config.yaml
arch: "unet"
model: "image super-resolution model"
dataset: "small charts drawn from random numbers"
train_examples: 203450
image_size: 32
crop_scale_min: 0.8
horizontal_flip: false
translate: 0.06
rotation_deg: 10
task: "super_resolution"
loss: "l1"
scale: 2
norm: "batchnorm"
activation: "leaky_relu"
widths: [64, 128, 256, 256]
blocks_per_level: 2
block: "bottleneck"
dropout: 0.1
attention: false
upsampling: "nearest_conv"
init: "kaiming_normal"
residual_init: "none"
optimizer: "nadamw"
lr: 0.0035
beta1: 0.8
beta2: 0.999
eps: 1e-10
ema_decay: 0.995
steps: 6000
batch_size: 256
epochs: 7.5
lr_schedule: "constant"
warmup_steps: 120
weight_decay: 0.0
Rows from block 5 of a small image super-resolution model, named by matrix and row number. Rows with one number belong to one channel. Each number is 50 + 10 x the weight over its row's rms, rounded and kept within 0 to 99. All counts start at 0.
Before each channel's rows are labels from the 100 images, of 14848, where the channel reaches its highest value: "top examples" is what is common among them. Only what is clearly more common there than usual is listed. The data: small charts drawn from random numbers. In brackets: how many of the 100.
# convs1: 3x3 conv (model.enc.2.1.convs.1.weight, 128x128x3x3, each kernel summed), inputs 64-127
# convs2: expand pointwise conv (model.enc.2.1.convs.2.weight, 256x128x1x1, transposed), outputs 64-127

top examples: radar chart (48)
convs1.85:58 51 46 34 37 46 51 52 55 56 54 62 46 60 35 58 47 44 55 48 39 50 40 54 47 56 53 46 50 46 49 57 45 57 50 39 52 65 68 50 50 51 23 22 42 50 44 63 33 63 49 62 66 54 49 41 32 51 48 42 52 31 38 67
convs2.85:54 36 68 55 48 44 44 35 19 48 36 50 77 56 53 48 57 53 45 51 36 66 48 60 27 40 43 63 42 45 36 56 42 58 52 57 61 62 37 39 43 43 56 55 53 53 41 48 38 43 48 52 67 44 58 46 54 26 43 49 39 49 44 41

top examples: radar chart (39)
convs1.110:64 50 59 32 53 39 38 60 35 55 50 53 40 66 49 41 53 31 50 52 42 52 31 49 33 47 53 51 38 46 48 63 37 47 38 39 33 56 64 50 45 42 30 25 43 55 46 56 35 47 55 55 60 41 64 36 35 47 39 40 58 38 29 72
convs2.110:70 50 50 37 47 42 39 61 33 43 50 39 42 43 54 50 43 61 56 38 54 53 49 62 46 61 26 48 53 54 42 49 44 46 43 57 49 57 58 53 32 44 67 51 43 41 45 51 34 39 46 46 46 50 38 35 38 45 60 60 61 36 49 53

top examples: radar chart (44)
convs1.111:58 53 54 31 57 54 59 59 61 45 47 58 39 55 51 53 59 41 48 64 51 57 37 50 50 49 47 47 35 46 40 72 48 53 47 51 53 66 67 49 53 47 22 24 42 50 54 55 32 53 60 60 59 35 69 19 34 41 46 52 51 38 58 63
convs2.111:56 54 51 36 61 37 44 56 61 43 62 39 50 35 64 41 44 54 57 48 48 58 39 28 57 56 76 34 40 55 55 53 54 53 35 50 67 50 43 52 40 32 53 36 62 47 39 50 62 39 35 46 28 38 43 63 49 46 59 48 60 46 64 59

top examples: horizontal bar chart (38)
convs1.58:45 55 51 55 39 73 76 50 69 50 58 55 53 34 51 51 47 62 52 51 57 55 52 38 67 54 52 56 67 56 53 35 74 38 60 45 58 51 48 54 69 62 59 51 52 54 54 34 60 49 52 49 45 46 47 53 48 53 67 66 55 46 66 49
convs2.58:40 64 57 52 51 43 37 53 52 44 47 60 53 63 25 58 62 56 34 58 36 54 38 37 34 51 52 46 49 57 53 41 62 41 57 38 60 49 38 40 57 47 45 52 43 57 36 51 49 52 59 40 55 67 52 54 52 62 59 33 41 59 64 42

top examples: radar chart (50)
convs1.115:52 51 49 50 83 38 33 63 37 60 46 38 58 43 57 41 41 47 38 55 48 48 59 71 46 53 52 57 61 60 65 77 31 49 53 46 58 45 33 61 34 40 58 54 53 57 50 59 60 51 55 47 49 50 50 57 59 51 42 55 56 58 55 48
convs2.115:58 54 50 51 58 61 52 56 38 37 38 40 37 49 60 50 54 55 68 55 74 45 44 52 52 44 55 30 48 57 41 47 29 56 63 36 44 47 32 46 48 53 74 58 67 35 72 46 62 46 48 60 80 53 56 53 51 36 42 52 61 47 51 45

top examples: horizontal bar chart (52)
convs1.44:44 48 52 57 47 64 66 51 69 51 46 48 59 33 54 34 45 62 63 49 57 39 58 39 71 50 53 50 60 60 57 36 71 42 67 46 66 42 38 58 53 68 57 56 60 43 61 40 59 47 51 42 41 45 34 62 51 56 68 56 42 51 62 38
convs2.44:50 56 53 38 67 62 36 70 45 47 61 44 46 49 47 62 67 51 49 58 32 43 48 56 47 53 48 49 48 61 61 37 64 27 50 38 60 40 53 51 52 49 44 58 48 63 62 61 61 36 58 30 45 58 63 58 48 45 39 51 47 45 67 50

top examples: radar chart (34)
convs1.42:67 46 53 20 61 49 29 46 42 51 46 41 46 54 42 29 54 48 50 53 46 47 47 51 60 47 56 42 47 45 48 71 33 47 45 68 68 52 53 47 33 28 36 41 48 46 46 60 44 53 54 56 62 42 58 43 45 47 42 44 58 44 63 58
convs2.42:56 61 60 43 40 26 54 54 50 64 64 47 56 52 58 42 43 49 72 45 61 49 55 45 55 46 39 45 40 57 47 55 32 68 46 60 33 52 55 62 50 56 61 61 52 61 53 56 57 42 47 58 74 39 49 49 62 47 48 49 53 58 47 51

top examples: horizontal bar chart (42)
convs1.124:41 55 39 54 46 70 59 49 72 51 56 56 53 32 49 34 45 62 54 47 52 44 51 42 60 51 49 49 66 54 59 28 74 36 54 49 46 41 36 55 79 49 64 54 51 52 58 44 52 41 48 36 45 49 41 51 46 55 68 52 48 46 54 40
convs2.124:42 57 60 50 52 45 45 68 48 51 52 44 50 68 45 42 58 56 28 59 49 46 68 48 42 36 42 60 52 58 57 37 61 40 47 34 63 43 58 51 50 49 56 53 39 54 41 50 67 43 65 47 45 59 47 37 54 58 46 40 53 50 58 38

top examples: dark theme (76); horizontal bar chart (35)
convs1.84:53 57 48 43 39 70 61 55 74 57 50 54 38 41 55 43 50 62 58 63 52 53 36 37 74 53 52 52 77 53 49 50 70 45 57 58 60 51 54 56 72 51 52 44 47 57 53 44 49 47 57 55 54 41 47 45 44 52 65 58 59 38 64 58
convs2.84:40 64 49 32 65 46 23 50 57 54 60 57 56 56 40 57 69 46 46 61 53 43 64 40 50 46 67 71 53 62 49 44 70 37 59 38 56 48 51 47 46 45 61 45 27 50 38 56 56 33 56 49 48 52 48 38 58 65 36 31 39 52 69 47

top examples: horizontal bar chart (52); step chart (27)
convs1.96:55 48 52 36 43 51 63 58 63 48 48 53 55 53 47 59 54 56 49 44 45 48 59 36 63 44 45 46 51 43 36 57 64 46 44 70 63 54 55 42 43 64 32 24 44 47 49 51 38 54 52 55 57 48 54 28 35 44 68 76 50 41 60 48
convs2.96:60 43 58 50 34 39 42 64 52 50 58 37 56 39 42 71 54 55 39 47 47 34 37 38 55 56 42 53 44 64 65 53 45 36 66 43 55 51 49 54 58 46 32 59 46 45 67 64 40 46 48 58 40 46 50 34 40 35 65 53 51 57 57 40

top examples: dark theme (66); horizontal bar chart (45)
convs1.105:51 61 49 59 42 70 61 61 70 58 62 57 44 46 56 41 49 64 55 55 54 55 45 45 68 54 55 61 70 58 52 45 69 46 59 64 59 57 52 64 73 56 53 50 57 57 57 50 53 47 59 62 54 44 50 46 46 53 62 59 52 51 58 46
convs2.105:51 60 54 33 53 42 26 51 48 49 49 45 43 54 41 53 63 51 26 50 35 54 47 52 55 50 57 68 54 58 49 48 64 23 49 33 64 43 49 42 46 44 57 49 30 55 33 57 49 45 56 44 61 49 52 48 59 73 45 30 41 60 55 40

top examples: ring chart (54); radar chart (25)
convs1.80:72 53 57 29 62 46 36 58 48 63 53 51 39 63 44 39 59 43 48 59 44 53 37 52 45 52 53 49 46 43 46 67 37 60 41 54 51 66 61 55 43 36 31 32 42 54 51 65 41 48 63 63 70 36 71 36 42 38 43 46 60 40 53 65
convs2.80:71 56 34 47 54 55 44 41 32 45 56 57 43 63 53 33 29 62 63 42 58 59 34 43 63 52 32 47 65 45 46 60 52 46 38 66 45 64 53 47 26 67 51 50 49 47 52 55 38 51 32 48 56 46 48 57 23 48 64 47 56 53 44 44

top examples: ring chart (50); radar chart (29)
convs1.27:60 54 64 32 62 39 34 57 40 66 56 52 43 60 51 45 63 37 51 61 49 56 40 59 35 51 54 53 38 51 51 62 32 55 42 49 47 64 60 60 48 37 33 34 42 60 47 65 34 55 64 63 61 39 60 35 40 47 39 43 58 37 42 61
convs2.27:50 61 52 36 40 56 51 48 54 52 39 36 54 59 50 28 42 47 58 50 69 54 61 49 56 29 59 67 64 31 41 46 51 61 50 52 56 42 23 32 46 54 52 66 42 56 35 28 48 54 56 74 49 35 62 59 60 38 65 50 36 56 74 59

top examples: radar chart (32)
convs1.4:48 60 47 68 65 45 44 57 40 56 54 45 57 47 56 64 49 35 44 59 63 58 60 61 33 56 62 62 55 65 62 51 49 48 67 48 43 51 49 58 56 48 64 64 66 58 63 56 62 49 56 51 42 58 50 66 64 66 42 55 49 64 38 57
convs2.4:54 49 48 37 52 67 39 63 50 50 47 42 52 70 47 54 39 41 63 45 42 62 54 27 66 37 46 45 43 52 55 53 54 51 56 57 30 46 50 41 67 31 42 54 27 42 43 24 67 44 55 54 42 51 48 44 46 49 42 48 40 60 66 52

top examples: horizontal bar chart (70)
convs1.119:46 39 47 53 38 64 64 45 55 40 39 53 68 31 43 64 36 58 48 41 41 38 69 43 62 36 45 37 39 37 45 46 57 42 41 54 61 50 49 41 47 59 43 54 49 43 42 45 44 46 39 42 49 53 45 47 43 46 62 66 41 51 65 39
convs2.119:30 52 40 44 48 43 30 47 71 35 50 55 50 49 30 71 63 66 45 48 33 52 42 35 45 50 45 58 47 66 28 48 47 39 57 27 42 46 38 60 65 30 41 57 47 54 39 68 46 44 55 48 48 47 75 41 65 40 63 44 55 57 60 51

top examples: dark theme (64); horizontal bar chart (48)
convs1.31:54 56 46 51 53 73 58 56 71 55 58 60 55 36 56 51 51 61 51 58 55 58 54 48 67 58 62 62 74 56 54 46 67 44 63 67 57 52 53 59 73 53 70 53 45 49 61 38 55 48 60 61 49 46 50 49 43 57 67 61 48 51 64 45
convs2.31:44 60 49 54 54 41 31 73 40 54 37 55 44 58 32 59 55 69 35 57 46 55 53 49 53 46 61 69 52 55 43 46 62 46 42 46 69 45 42 36 55 44 48 53 41 65 40 64 48 41 49 39 47 45 57 43 57 59 57 41 46 65 55 43

top examples: dark theme (62); horizontal bar chart (44)
convs1.103:46 54 49 61 46 74 58 51 69 55 58 58 48 46 52 41 44 62 54 59 59 52 53 48 69 53 54 59 75 51 56 42 70 54 63 59 66 49 41 55 70 51 70 68 52 56 55 40 53 34 58 52 47 43 48 51 43 56 65 65 54 51 71 50
convs2.103:34 59 53 51 62 52 39 61 42 61 47 49 48 47 25 43 62 58 42 55 46 63 61 49 44 40 59 63 48 48 49 53 71 47 41 49 59 42 47 40 47 57 45 52 33 60 50 61 51 47 55 42 49 54 50 45 59 70 54 47 50 63 59 53

top examples: horizontal bar chart (56)
convs1.11:35 39 51 50 36 53 66 41 52 39 36 53 67 48 42 55 48 55 61 42 42 41 65 42 52 39 41 40 43 44 48 33 52 53 37 55 53 35 43 48 49 66 44 54 43 37 40 34 52 64 40 38 32 50 24 47 49 40 52 55 50 46 52 29
convs2.11:52 70 55 53 49 60 43 65 46 58 41 58 55 50 45 83 53 53 47 59 31 49 54 45 50 47 62 39 54 66 70 59 53 48 55 56 38 41 65 55 75 46 42 49 39 62 56 58 57 45 57 41 41 44 43 56 58 48 49 41 53 46 60 50

top examples: radar chart (42); ring chart (39)
convs1.10:60 55 57 33 54 39 49 48 47 64 54 60 38 65 48 48 52 45 58 55 41 54 33 49 39 49 49 50 39 48 44 61 46 54 39 48 45 71 60 52 43 46 24 21 37 57 47 63 33 47 66 63 62 41 62 33 38 44 40 43 59 35 45 64
convs2.10:56 46 62 47 56 47 45 56 40 55 54 41 51 58 54 36 30 45 49 38 49 55 51 41 44 47 27 40 43 33 46 49 48 49 42 58 40 64 51 52 42 52 46 63 33 72 37 27 43 58 44 61 54 48 56 36 57 42 50 39 55 56 44 56

top examples: dark theme (72); horizontal bar chart (39)
convs1.22:51 60 47 57 38 76 58 52 69 50 53 50 39 41 51 47 48 60 53 56 54 60 42 45 71 51 56 56 86 55 54 47 66 38 59 59 64 51 46 54 77 50 56 59 48 62 57 48 48 45 56 57 49 44 44 46 43 57 65 61 56 45 69 50
convs2.22:33 53 67 49 49 54 32 57 46 56 56 67 50 48 29 65 54 57 36 43 43 54 62 48 47 48 59 61 58 39 44 62 61 41 38 49 63 46 41 34 51 43 45 46 34 75 33 48 59 43 55 53 59 57 56 41 56 65 49 46 53 55 66 45

top examples: horizontal bar chart (41)
convs1.40:43 55 37 57 47 63 62 47 55 48 49 59 58 35 47 44 44 57 58 43 60 43 62 57 58 51 55 58 68 63 55 37 75 49 65 41 48 38 37 54 65 50 73 57 51 45 57 42 64 28 44 46 38 54 51 54 51 58 63 47 36 54 58 46
convs2.40:47 57 65 36 68 48 45 58 45 50 36 37 53 48 40 51 44 61 28 41 37 49 57 50 40 45 69 59 60 48 47 43 61 27 42 52 52 46 59 37 48 52 49 53 36 62 47 59 58 36 65 34 42 50 30 46 56 70 45 44 48 53 55 35